Weights of a small audio captioner.
Model: encoder arch vit, encoder moe soft, decoder width 384.
Training: adam_atan2 at rate 0.0011, 19100 steps, batches of 256.
Data: trained on synthetic speech, music and everyday sounds put through simulated rooms and audio effects, 39062 training examples, 125.2 epochs.
Rows from block 3 of the text decoder, named by matrix and row number. Each number is 500 + 25 x the weight over the matrix's rms, rounded and kept within 0 to 999. All counts start at 0. Numbers have three digits each.
# q: cross-attention query (decoder.blocks.3.cross_attn.q.weight, 384x384), inputs 275-329
q.16:510496503530475547495514472518528515473514504478488521515534516526487511529471485559489464478480524535522532483497538482519506473472531491491501503495524480520434462
q.17:480500489550468496524470509500461478501467514486527497521549515514492476517519479502530517500498464502493499540516490476499479483515493507482499495503500553546494584
q.18:499491469495567511521498510521524500495504483483501520504500511519508499508547511506520519483495481494464484461504475479528513474468505492474519481488515550527497496
q.19:439454472500501496526480486494504514496502494462512462568477493549453537492561496468493515524460512504479521516489470535509493465491511517526490501486501548487530510
q.20:540512467511494456498524507525507484498528522502535511505505487473527486494488563513509509490533509436496483460486530481486520478515487482453490539504475507533532478
q.21:456502500490528501508486504496463499511506493504504532515518513487463514504527452503481508465466452522489524525530458576529435498533475485505484507515498492465501539
q.22:456501526463508483484484480511520512472510511494539467514473447549495485508447459496526505493462486510531510487501485524523517471465500516537477534529571508440470432
q.23:484503510498526522512499510485525522467475491509546433501521500479438504503488525471509453483514481485487490481462443506470533456460485498513479520470463470507498514
q.24:544511498494527528526534467495507513469489528514502432520490492498505471498529463485499496454482454497473469488510476485471532496454515534505509508474523496502452544
q.25:511482454550500475466525515529479459531519496524493458555497470539513477541496542522501529500491518464514507465521502438506547518446508512493494466468524513493508480
q.26:506536501476516508500473497449503543506517502513459503537454494495490477429495514491456506493512475465514470510469486531477528499504527522478508515494494539514520508
q.27:513467507495536521454477525470499539502541513515491489499429490518511494476504565526501517485501488481510496557503496555507525454534544500490509501505514500485499501
q.28:489547529477548519538538475488495491518477502524537470515516487437481476498477493477527499459478448468491502510502488538451489478440538496463481515486503494527498509
q.29:511513525521469497524494501490502450566485498489466500508468514511494493467529480501486541484479442492476525523512503537516503497495537505466493484531471492470539543
q.30:508488465505509514472520474480496522449488493531472470525482494474473502468504490507491486495509525482505491494480512486466503475504512468504497502479504517555495494
q.31:487458470518486516461487518533484503506510513517502495506497464487500504537482538496528552570505529521482498489476539477489504487536475475531538484497502471501480492
q.32:548471454473480474507516492488532456538536523506477519522498498465500556487472468475485456514549480475466503457478483513487508496529509500485490481516492529534521478
q.33:516473467505478493509479491480523474519537469498455481495472499470496528486458523498496515439491500508550504475527541484480537475497530458543499473512525558526530481
q.34:514502487501504515501523463471499484514500510514515500491501490490508505514500476503494469500495518502498480439489544478498460567463536488485494513504493524483524514
q.35:462516494519487468540494449529488507512493519524480523501485496459487482494498500489531512460522518487487517477489506479493466501497539499453516516478535537518469459
q.36:498505494488523478550446498462522503500536456563502512507494456446509490531483515452514498453508485486532519477528502498507524503475532480510488476498536542525547451
q.37:517476503522488507448556488508548520469486525498521489464470465483488490528480500531484460470477481490522502465527568485483489472495517463491527504478536520519487469
q.38:491494504489528474492425525469573426497489464511458471572503498485465502530478479510468496490491511510502499454555496512494514487481537502510517491462479483522488504
q.39:520526494477502495500487496446539474528534490517505551479484503487533504515473532480477509514507468459539485467487525507491494516522489507497474469513516543523508505
q.40:477515472517544500538459514509507458461452480541513555544552536519537507535555490511513511493465482523481501532496489511491466503489490497478492526525507472508503507
q.41:498494459496508487504526466508501509420474556485547498499485521508508481475482523507500495499495513519481525469491506465507487496525488483490489521470504498474457543
q.42:489496537490498502523509469509513479453483503499509482546538517507516512526491462501511491480500508507529523500528523514493441495471476454479519502458493461529520461
q.43:510495538529492497547513531477523568458473478498513497503511544535469489524489517526504478503526496470542514517504483554496488504505486507467494514472501498451472512
q.44:490554525477451502562561521510487538535472482542505528489516504513463460528490456503539524477456473513519526535543485536516477513521471529484501483499540495487505503
q.45:495528581477489484485506519472501557501555528501510562504542424491485496492512558477529474522479444462530493510470502486498511495530453493453507516523530469532465481
q.46:489480507502519531468503508471514492558544477506529509523476493494525542541484477506497482490471449477469508503535503503503557524532492527479506492529531490506491481
q.47:535532437491491488478525538479508465499451476493502548512533534521493501499519505540487493489534528515507497482494521491511484474455440526536560468505475479525509515
q.48:465494469514489503461490490524487503545516474450439500529496444552480503540462496542575543533513517503528483497507435501467509465489532511536515474532533506484503497
q.49:490486496519487500518458509485541507482529480484528516463528498488494508528490545534529503516444494478480487543468502500446497524519500509482474511510556494534545503
q.50:514509488507541482506541497456511523515477549533516532494495523462535532499518531509480512462515510512507510492491527553483472479490459501484494514506483517502487520
q.51:485475490513497470528471512470544506491464506518503518515508479503539523534543483543519483498496503514515520539446509532468461510518489541498509510499503487505469547
q.52:511510493484513462518488520496493534490478516493488515503518511464527468495486508484495489514475466460486536561500543526476516494516514493466484504489449534482529517
q.53:514527521516478488524496525553483495490554519469494560498563470539516476497540498491481494487465447482494495503480496539464485493488534523491525497491477497512486508
q.54:510486531514513478504477515460479530509496486513545518469527510474548523525482500551535549497514493498564519544457517514527502506470475532510525515491499487508537551
q.55:517505501482532470460512536493561488506527514511501494497498458467498516517455468460478505465485479498493498474462511503470520489507482526480467495505500508505523501
q.56:512534543498484459484497536478523506483470513494478513509503487472483473487494519516532460460506490472530503478491510502497503520494435503485518517470470495539501479
q.57:547544517489471485496494519474532441496489460513497471499512540494525497517479489490458492430484494524499494510516515451509500472511489536498498494464489478508499491
q.58:494510494462457452474548477461511514485515451541465449525447489521455499463483531488478489475523525527513515455517493475525534493524534498495484475519543477515471471
q.59:505517488508473524537482492517532469498479503523478514500535504527487472473524474469456468521466474494497530447543513556488498504452474453493498518484468493526492499
q.60:512505506526483526504483518493461483524541477518500549459484470498533528486520557482480513559498501479513510506482480514512499547512514504469475508527518505461487478
q.61:511510530526463500493508487491474485501472496509514496539486513515456496462572499498514458511535528504511442554504473448506498495480504519477504470490513536482470472
q.62:503543500504498492510527505504492523482460478517542524493532506494533463502498468494475462497501505497535511531498534495495489495525491463483476531471461498533507533
q.63:474502519544481471491514514471529524481515466494491488478502531531519500500487475545482483476481528509476493527471467520475511484528513480511491463471458505493509529
q.64:478469501535511496516451509474512517515478476487515501511483472524538503553497458589538515507437495508471514501503494482522491498476514523511517523511485472454475518
q.65:518529508500495464541532475504483538465509521507513490476483490499512513513502514489465502478533490532482471503489485486492516456463504509503517536521520492502512532
q.66:489507518493492492538471521511478518501509515506532497450489503486510494498461511476487539530516459479510518470485470492492495537539501494505484471479513492521511528
q.67:550482488477465499473508544534491493512536545517497488522522463501481516478497484424563525501503510470460522474465500484481540543540488539471487525531488509528496490
q.68:552516521522540496483486495537550494524537485502504537512546473502487542503518534494531512524490491483477495484488533512521531503512498481502513498472485499472542496
q.69:484550482471478502525518491484495465539463488480505523533561476552434492494525474493539488515444419487519509535553523520485467499503452517512528521545485500467468501
q.70:499486519498495517473477571521499524505510515503528509470479525531529481482523514468473511509566507450489449502470488537530477494496504525489519523505474543422529493
q.71:538500484510505489492459528527540525487509523521496552456520532522482481510536454520519489486486427509442503506465498519475454537501542484466484517462487507523524511
q.72:488518499484535543512486477516509486473473517527490510519494499495510511516511505490471486525509540489519512512507474518501510488504489482490482500479493477488526512
q.73:506512504503465531473476505521487519483529475491495506478504515487508465519498514485458500455526488457499477508465458504491516473521491503467505534479470515510514440
q.74:517472501503527527499523490466536467460525553473461508532521521496483486487520462462499516480500496499508482496490509514454466493476503453479486476471505506531497467
q.75:509489497521526512458470479524511479472531539502542532502480519495450570499490500462499506530485540503505525502491511484501500485544506461515476473506523503507457496
q.76:528535535491454463522505488504500498493485507533482497462509532516488507485455465443461476504512533527507528479459476544495515498516487494488450480463479521477488486
q.77:493490492479529526474509510469506490457472508582487452529475463511520491504481468484472513501494528531480535494520468501524482526521471511512473546522508516491480496
q.78:458504514493498502491511476541484453491500504459469473483478455496480485507489533501473519497482504428482497473543477474529563479509549486508484509512515519507513517
q.79:501493486483449540472547534475555531481504509532507485485512456489476484488508495480531483509490503506479521529494501512494501508532495521506487513499504497486532477
q.80:520494506493488456492511501473541497517496505490461484519491496464473467509566509531538471475500485517544506519502533488485509510483499483501520539471491492503463504
q.81:491556513532525516495497513520437486467522530461500468516538556435503476488479517509496455544486509528529508517482496503510488462479521454468485487494522496506512535
q.82:509515516503485478523507506532440517487518526515515491458462492489525454506532527517456484509478522488493479490466482497533501499520547494490497480482496492504493519
q.83:484518489505473573547478506495525485518491519519523522523539517502490480526492511458537510496529498521495487478522489490477512543511473476538555468510495484505497510
q.84:516493508523502468519467518488466500515510537532521473540500497500547467495518504534499477465485515559469474493516545493522480538455521482514525539459509516525529542
q.85:530496486496496518454552508500504516512481539537491503488475515489523490487486461495463518461519538476476493440465551467537505495562518454454465564455498500507433533
q.86:516496504499477520496488467506498495522552514462515497484476481495519511463506465483500526521492504476550472439504532526459527490521557473492447496531482493523511458
q.87:530510486514512494565502495539538472505469518518521481504534529487523477492531499497504508498506503462495537465530524529497483522486524521511494496476488498573470557
q.88:493542508473549432461515515506500523496513467514514466506510497524489423512496530508478502495458495490507489521508533467527483548484494504553534531463462467459494468
q.89:518505525473460489489470497541537473482490532493499495487488493510538462493505462478510432518527514505529509474479467478501515532474538492530509471474482513533521535
q.90:527493527507508526497496538465474505534515476487543473531480495495496488476477498508505479517513523520474484482533536442486487508491494478495512522511487533516501488
q.91:477558516503467513491488544514506492448511477519475529492482450491474447516513510464529475524497486499525525487483510520453517509550500477497476457470495501539475495
q.92:508503489472504487543484478456519548492519497484518495472493496511530495534516516512520484550496543503484453493528492475496453525483470501524492518501475486515508469
q.93:449520505510476528457520542524529464495489509460485506522489482485491526467508510517518488516521510479509514471505488461549512496561471464453514501537472502488493540
q.94:433467497564514502503457512515455453504557466484464497486505477519475476552494537533470534509516533511500530517515523457541454500511568465453515502537525537486506496
q.95:480518548510486508494543528503490483474493514507520537474534500557509479483524528471510483491465504502503488549428515553491540494509457497526515523478512499489523508
q.96:492503468481486505478497514510461585507502504478492515458527472525512506499463527489513487517514460477501502534504506536468476495516464516520499540551502476439555462
q.97:473471509496538526423488507489482520437496465546488509438486454530519505510488506538454504505502510500532516493498478497488522505500515533520499476551531519476515509
q.98:503492513505500519496506487504495532453531527429491495538475498532514485471501533471483512563476506489481493500474519445534559505494506513513516524519503465492506480
q.99:438490490490490515486471486500513491457487475496485493512473476519487452473541502461524502502519537504501522478476476487463492502502521502473489515545493492520476515
q.100:478495478470489526497499454517504508484457475508541499485501573505522474535474547464506538539549552432517493519481518463504528488487541484487490515485480521495502499
q.101:503469457505466485519454471485493454519498509484513487498481509460473505483514527507477492511517506466480565506521506495506513478513529483473483477522517534470473509
q.102:500482532484528488461501483487520485438484488525505507462490477512517492485482479537464530530476524485497524479459511530461508469478507523521498540542494481471547512
q.103:529500528490525527507522473518563500484519522498479441480443494447457475493487472488505485494450501532479495468532496481502500480510472503504495506475465478500484482
q.104:468514521477510490446467484487509459495564500498437459504472471515501508451496500535515479517507480461460468460484494483468519466488518495470482527467470516498488478
q.105:514528496517541471494490475555476502504531521491445545480501462492539558544473498493458494520543477508511495525465434521533465544536488497462518464483491488486541477
q.106:526505494494529491468485492521500487495534518482516463485494474505499505492471480485514488517512496498484508479541465484495553490473518498528496486502484550475545508
q.107:500520498492462516490481530508525540515532500511511519469508481511513530532505504495535509489472474477489526503493577517523542494457505481500514501524516489501454453
q.108:501532490452440464549531486482479506501449506534503551504501510501506462522508498493501548516492492525486510525479493507486487527512535515490479481516516530553468525
q.109:502499510498480511490494495485518506512466495471486482516556517510548475546487508518474481457482475534506476503496464499501479533498456530519532498504546489479508500
q.110:481492526515520488514507515461527479480492471506488492491523471471529492464526502510471498548526488484585452528511534495493510517502481493538525465445483521496511549
q.111:479501503497457465505551448511487488525469519510498474501474510475484489509464468472471486484539509505475513504494481535547477487502536465495493494492508516495495505
q.112:506544501470479509472494522470498516495501492525493515514509465443498530542507542500510505467497524539535482453516542535487473506499493506514486503504490540486454449
q.113:473510484496522499536495501533500459432533500496486501516514478473520493502553533495547484500503527481565506525495502466497510524533469471530529502539487503492503528
q.114:454548473516518465534475471488500520510495478542503497495459477503462536441521533475486513463508504508496497498503466506515514497498509487539482494513492530487490529
q.115:518471507494532505515475513460494504506541493506521501458555494509547524521477537541511501520462515476502485498480471507458525547502506538536495474532534488519526466
q.116:484478531543474564476483500502511480524506460490463473528483469487537492530471470502446473504487494506479479512523501494520514491520502491495475503494508476468459454
q.117:494506495501517512510541483521480521501531472449494483485500527476506527518539500508512521493504493509483483477494523496489458479439470514468527500504538496507515482
q.118:498540517474503528502454474468450490506573479509549510501481479463534504487498475517506538458499475505530490489496538514499513499542458516479521495527477506492485465
q.119:490487499524484538482520502519522452469483483509463466532489492507481502485522501521476525480528539534495497490500491456515496462518468459472527551509477473497473522
q.120:508469504539492518508503537461480498486500504496476517488502539579516496477505499543473470521532522499491448520511483481501499482517532551481491503468497507485473505
q.121:485506466551494452531486496488504502520533535482501554480492525483481523505465517513541530516510500472497525503500543487499476501514497505473493482526538531512460504
q.122:462518527516508471553500517475482482514463505427494511509495537526488480501513513467522535497512489481504530548529509486491485491520518473482486525474544525542538509
q.123:510475484531471508481529473493509484559522475458523508476492554519516500524486523548473515522503548476530505479474527471495510497470470521485484490552539502523457487
q.124:468542486483474542517550523475463561513481509500516485507492463513523427492491502516470513487496485506486462520485478509513491481501457542505490496488483489509488455
q.125:483497493523526445516489495509502500507462504483484482476535541499526507486546468489530519537525505487442506527469552500501494496509526498517545470458452518509559534
q.126:483503488502519463480481511458492477472530477476463526477522502478520467540537532525474520512495519507507505482494469478496533510453469511475517499501499526523481547
q.127:512491460508495488485502515497499511511527493509514500462553502528520507552486500537506494499518467473504496508492494476537498547504473483502514510493516505467502522
q.128:504506490504497509500550466515503523478500528484498518464496552502554513515545531512477476507508491497501473515433502523476462512484537511470518503502506522470529508
q.129:532502561498510503492495496503512512481493506547537502488511474446496507482486496507503480450477472496469468457493539503505525493514463522505513500470542544543468516
q.130:481519469532507483524493471528503518491508504529486509525450496545500496520520486519475529510515524492467507549533490503531480493487497510492504515513477489489525540
q.131:496515518490470473543474447519521482524509507452508550460485482494494506460451497481495512526511514478510518527555503555517476453532547482480456488524502507502476502
q.132:507453518504543492460499514473538505541526490502481471535461569492527456496539517514509539456490546495500492521482530487455494457484491550557488489512506528534460506
q.133:508515490518494491515471488491484500542489473503512512499527552543447501502490487515530496509485483517497487462505519501489460553476475507499511534484509501512493496
q.134:499503477465500479456512507474488523503468524456471492526539492551491447439492522507492478536475464480511504533513472529449471513512486533524471490552547517493453540
q.135:452480491498454433514518488484451524485513496480467514497503490520535509463484504489527546562507476477518499544505520533521515496500524468491458487532503490474472480
q.136:533530515492493524482465495513540498539489481526518495522495469489510490514491496506472498477513523474484515522504479491540511518467496434501526484480477528501527542
q.137:542539505493516539469525524491519494523484495528516494530517549472519501529557500509495483461490519536479466485461501469475505506463504499552511495447481520541515484
q.138:501518498525502535544518470555505463490521517490466505499501448490486533486526466499499447492492507484466514487523498496549495492497532428490534503506492482492514509
q.139:541503473490498511502492495490503474555516474510576525466497558493511491499491477529478516458456518451514486520492529506503531473522478513496458497477490494529483484
q.140:540540502500449477491478499492474531530485509507504506507478511462499535470473514507439505496559519494502539476453484513495489485522495468418507508500486515515534526
q.141:449485487534507493474520492475446485498485485478494461506502466498510474497457528532448515536487539495492532512523507454510505485484499505463501522498521488510457477
q.142:536509504506507508487487496536509464482543513520497500528487478460514485504498524471491492479502486493522476438536496437479525482495488448506467494471447486536460496
q.143:499511475492484481477498556505531516485479516512500503499460470490454529508451502500528518518539514497560484498551516491506538482504497479516477499518517541494527523
q.144:488483496482512534494509477519493481533429531568486473496503491473474506449506516505466578517490518511505562468514467499498504494485534473477472525520536492505491470
q.145:535519537493514487532509524521475519436525506473490553511545488536500483514550531505519480494437435461475541503473519546476477485509535515491527491500533490469506486
q.146:530492538508511469523510535554474513522494538509478508540533515509495533505472469452477509478503483540545493506524502497473534508497500459495497462473518494498537501
q.147:489505508492540490484475516497538489482504524511486509498528467488511535506503522518494409451487477483478531482472461507501482495538490479475488515532486491527512477
q.148:588521513523502470502519498451499521508543519521540460525492505491487482470552487489487515457489499489508519498514514507478499460465480523487487498437475498504527487
q.149:542506541500491475507470519500490463485540520514526465566537491524470485473498508506510510456474486490468522485490520496508530493499507495458507532433498458502471459
q.150:521523511487523535486485510472496493494540540480486479523476504445521523481443526446527473489519505481491486434482495532444517475501472503506489421521471504512514492
q.151:464457452505515502506525451536539506546452458488478508533497518532498473494485491515478499519518493494509497505516455516517484486503514475481467494477460517527510507
q.152:458500475532503475485506512503556476539504488515456498505496526505471517477504494480552490461439494523482530521524565478518516485549511484531489505466534516498491516
q.153:454505479470437492510425510517499515476472536487551507519470524491518498538502514488549477504496513516486500519455473518516499534538523490533511487570520480518488514
q.154:479487496510530516479500539508492497500469463510488480522525480536462505504495515486488491516507484526444536505510519469477514502465484530459508492483496526519468507
q.155:551542496467502475505499529517526477453493522498487517500539484480484482506505489519535493460515489502549501497490519525467448499481453505479487523463462522498482492
q.156:478495505514530489438526529502473515504512521488506474530507495525490511478508492502465465493527511449465522506518516472481500461483477526479511515452511509479468505
q.157:511493548485415496503504474491458503510482561525515518487545520499498527495507508534465482500437508568534497509499456528475510534500505537484475515503519478493478473
q.158:487493493482516511509455491529520481490483522512509495458507491484511526577528499520477467532520526518524527516519490502535483566496489466511514537515493504530489491
q.159:502501485531514500502475457506490432518470486501489487529516527465493496522471528455531530535487509474521517479512494499494548484526543483505491422534489525482484484
q.160:469553505484494507518499515505463512478512496464514498495481482480469531526492500544484427487512458471598497543520536507522512530520551491454518539492499494432479534
q.161:469464517490563478496484512480513487523490469507505463486496490475468506527495498531503548473483506499569512512547437456492512482497505506527534509495536478460459468
q.162:521501516427516525471508525465510527488489502523500519467507555506547524493510498517448474502551479482470486504474469515479510493537494530520521533508494484529494575
q.163:478479515474487560535516481493556488527459438449528480511464526480474481489482498509521546469545518542496510495555513495528485499484455459514480512483538504503490503
q.164:494491510495481497500502504478535476479512457483510532525524484524468475532522468552505533486480493540489474511510460508477489501497522519468494496517511472484496467
q.165:483544535476498503471528538462485531493518511510498516465531492493496476434470536505507483511469451469496488484527553506456506493479494514525483478518523488475513445
q.166:494574510428512482500527522508488516521452507513484517510534493490547479529517486526470496514495488551489471491498471468501494602489456483507530467488457530532500522
q.167:532543508502477490490509529504488546529467534477510473451491515445522512431485509495436497486522471493510478478466521520513503529507466460504488511474441526555517516
q.168:478488486516504508514473467516486469498504469508511486533468471518532505518557527467499493528533528487490517494507535466516500536531527455458538534526460470454458489
q.169:497465484540557482480501556476523505527496466511500492503454487488486473489503511500514543476505481494515488530520557490495515499467484489507515539486531469461500481
q.170:500504530479521523513491531469474504480486486503515489522481520496475475531511524523489528496485496484490547518503532484485492499472511523528506541506531498448458502
q.171:464511461514497499468498530512554485505520528521457506552489493502451456475504513525518502474485484487493435464473502485488524525467501475493531500462505552542497496
q.172:480473513534523520504494473463542515468492494494520491472512525487456478438470544506524468515509497473530511488516489497506554524498475525505467496495490510484515505
q.173:508519505458543519531506492514485457497534498552513522493441476434552499489494528473484493479486470532542523444499497504534492522501476447478455448475463525532480509
q.174:478509481490479507507484443465515523508477478470533526538522502536488492522510490502494468484483507519501457537515473465481492483495492511522534507533486507506507509
q.175:468492578503496499486492518481528436504489489502470513516459494488516499520501454499523517475459478536515515494513482485513532496513486481496497494460516437487492459
q.176:522480512499550478509467487483503494513520481448488517490521512449471477462455529511494479527491448466558522509555524481515521509524499437490458459484523526489547472
q.177:518498503465534525501494541493525537469447512496443509482499494476478510483490475497511540481502489506489507525503511507498441503466481493503495562491455509505470540
q.178:483513484547461529502479517489505558502541455499492502511510499531465483482517487482468464490510489516458505495510506518523467541494446514554539495478496509497486495
q.179:473517502459474510464511561489462528501514466523473495514528513506474511478541549508550485514506514522544502515469523536482498474516461497499484519533533502492444527
q.180:474487500490501518462522479525490502437494480494503512444516463521535516524493493519515463484462517497496460499507478517480498526481526494512470500509512515460513478
q.181:460492494538484506494501502527512485497459519475497477502499478500527476502488574497509511528496498482488512483519479521561454453473505492526547511486531492443512465
q.182:498487464517526495474486463530508522481480510502507525475460483486495507505482464531459467481486508526506490480499476475506490466464479461474512517501508520518513480
q.183:493487532473507495468478518506527504516504483505496471516480479502542511463504493498536456490518506492507475541496462453515537482566494503469514534518495441490547448
q.184:505515531488495511483485501443556562519495502541481496501487492509502500487494517490521509487501497494530537503509526547476494535540514520478509468523475510568491501
q.185:481493484510491453519490512545511482515471494441480464521483496517513516443548482513513507504528522505481510503515462491542505476525513487506528530493488499482529552
q.186:506482520517478483471459503550547486480501524473518497517501508501494478501522478492560497489477530461507524490477555462513513484454483487507495505503522517516544482
q.187:489507449469532489507461477498523510504479521510501506504491479481492504442510535489480476497542514519517500474497514501490506439484485498466483496486480491494501491
q.188:479499521460521481462478498497495490477499499515482467506512446516505491504518489489505506543505501458511528493476529483490508521478533516492530512468480530518527488
q.189:496495506474555459507504510521460430506480491498474483500550492492511515495502519496480501481487482514510536466500503503454498519496497485477479518492492505475501491
q.190:502518509505503533526502501499523504493451461563480522469463494536479498469517464486487503484520491531495499514545492510493446524464493488533496524488498487504447499
q.191:444543509498463522539485499540443476496469486481501525479523522491494486509524499507543515499514489493519492532512509498517483510523482496499514503496517514495489499
q.192:477502516498498510566492498486497494477480475500497512483476481530523522489483490539502515535486464495534513514496460498512481509449504497500526505486491501540525486
q.193:472505523522519471490484452406484475532502440475474473466494572544448501483483530523516543519525462473491549498531507525518485519479544533478493491467491502521510532
q.194:511493512488518465523487514511459445509468469479476521551549534522521510507531503588498513498522485482446495480467457467460486536451484506500494547479447504488546508
q.195:454516500477497531505525493469477484516503542508478479486506455520524525462518494461489505493490489521525503512551520506521497477504466494483474497483510455471494479
q.196:502482520492512536456502507466492494514536539495493524509480514524495538487530545488500519455464528501520504468496519517460499446520488519504480530531510473486428497
q.197:537557490466512510478513499523503484511494500527484508492500499491516521448492500481490468461503489547527485494504475548511552513478504464515483540516502467505516508
q.198:452474463426507504495504500477513517503496472536467480494508519566447452519533556525465532508434491518499504491466528500500534514509487577500510496517556503484473446
q.199:505521489471517529474517493459496503458505503475504516501510505482532489500508557519510497508504441509555492503523472543465489484518495507498478508512513501523483508
q.200:527478507508488456513503471476509472495489475522514481523538485442519538516508484514454527549468491479532472486492470507456485526463516534485488494523529480562494503
q.201:491494514510487514464492522483537474492511497473495500537509481473481542465498526493525525504502514497511496509526485478462494476539478493496550493537504479497447492
q.202:465491484513489487539537510517462478555466461516518501467550509497511489517495460516520544533488497481497530497510470485518496511440465507525472478540532497500532503
q.203:535551522479450521494483523485488473510531493513510547517520445507533475481508541472482483474503479520511457518502512525505539508495504486532487467507468459513467458
q.204:553525541480459502480509564486487553461533523460509498466483504513511460494492545517491532456517514519530462512485513476514510531537499520486526544502483486488487473
q.205:515497492517484467486469512486503510478494467539530463457464486484466508491520486509478563501509540526509497520490536518512509487486528501504470489533499499467461549
q.206:515537489493557439507536535521542536479527534475462536489521495522568486515516545485485483506514431533454503494477525519541480516493506545496510527498518555499490514
q.207:444475542521536471496458532538485483509491473485486533507551487543506466523542502467525509485453468502460525513508564499463493490504510496462491455486464508501509470
q.208:463511488490496508486474500469524489518541513505498504493471522515523490507518521431545483476516478500488497479488487477514511495519488480526486510516498490533546505
q.209:509491472442513507501502491489542533465515528514506500489475515547488493497500487487500468453518490487533469480505474515503492484504493521508499472495538473498485484
q.210:531491510463454464471531483539506483491500506507503508499536503506517500488500447443514488535515502464527441522502505481473471475550517480517464505520519445479504527
q.211:484475512516469501469510518471498459477511492529471469507462473532501506486535490497529508512471558537568494490532526504491515501458493503500490501492488485476487548
q.212:506515534552491527482481496430525515523516488502534485504478477513502506507510523472497527513453468562488532515536508498522504489509506519485510500529498505522490503
q.213:519536502505493494521516480472503459522479500433480551467517536492499528519485473524521502502533479497512526469544479518514451535515523485475528517520459514456494503
q.214:467522460537488527490510498486506466530500510476499477468480475454515502509463446476506472518503450520443544501563524472500492534493471488497491533528504525497504467
q.215:509552529482557516529487543485473485513502471496485486512539497518527488495499531523494528480478471499454517452509480518494501499516493531496496538487499498466502507
q.216:505478458494508495469545492484519486523482478451540517503485474457491527515426513509473530474531496448489493528511498507518521441519439514449500517483459470528546485
q.217:488504477487486515510514487523495504474511540511500504475510501502500469492485493529513454497475476479525526507492555506566512532499552486527489543493518502480485509
q.218:503488511543463468537509510524435502536519476458481484482487491542519508508494530542486502552494460470426488514523493524543511541508537510480508489499520504454510480
q.219:462481510522508510492495502501502505505490487504475452557524490501479530492508535527496485489481492506519479534543515504484484512436499503539485496501541472485510519
q.220:517480493492511526506507487517481496478479523491476477467514515468486533484499475479527543546509520517485466496489508494505514465478491506529463524550531457521531506
q.221:491482455486515472514491500523517477493460484487458468478473506515515524492506501460496528560530529511521512518479494459498523483503509506500501516501489481471512509
q.222:485540517503505475467518499494522485474481504467510531524506544498525541485539508520499510508511511532493523521483495525500477485502478521470476510481483522483514589
q.223:504481474506505506534493492489501517521489502515540522466513519497492487535476525546441522480510526509501459462479487526505510495505496530536491457515446536508520536
q.224:487480529491492484508513510506471504489517506462508503508473531493504483492476480447504473506449449488500501514502453538499561482517468536511504511502501485494488499
q.225:501490497481518493529522514500514475510511502501507456495491465519486489479468535453512487424473454496455516513489541528503547471506537501486499479488488483524508463
q.226:515513512470490535534491503508511506498507481527492472510484527485502473491462492489473487493501471476467499474488493502456497496512497524506449505505481472515475505
q.227:496510496462485518500547493487499497483492518570514487519500517508505518512490461534455497483472491504482532541486505499507485505498487505525484482491507473511466476
q.228:477538493489477558494515478488543520542494489501508499494461506536523473500498472504485487467483507494482472507479510500540471469489455474501522545488506521484507471
q.229:525499463464473509522513499469506538514481474453524531485521499534486511480464482518516448484512486490504479527532482479507491501527466493500473491494499507495501473
q.230:508528497529447495479513524520480493474514503500492566523526476475474508539518542498553492487470492516501520497477521518548524541475499447468518493462484515516501477
q.231:501502516473526499524498509519522470503488493460448510555526497467535492479498451494530490548487469447522480531521478457467491482510528544510525528488456495461524508
q.232:480504455526531480497548472488487489505465470518522456522539494499503488518474512514508495467454487539485517495514531494537494500485525452461536486503513503521499499
q.233:504515498456486540450482487520452532525542536491483478432519470527502546468482526447485517495532501531490496532486495502497492500534471514499476511522506472486536544
q.234:520515535466482509499534446489557502496537463499517497485536449517440479530476506504495493496500451432509449494525468509488498493503504493500491525465515519528510447
q.235:459522518543454483498445523508462532530479486470541488547466504526485497538484519508499533518509555496503509524484493466506457527526478475511514540497487487479496492
q.236:500511462485514518524494478473523486511482472528531500472487510503542458506476470521537477495474487488528487494502498469504528473503486504510480492475468520495490484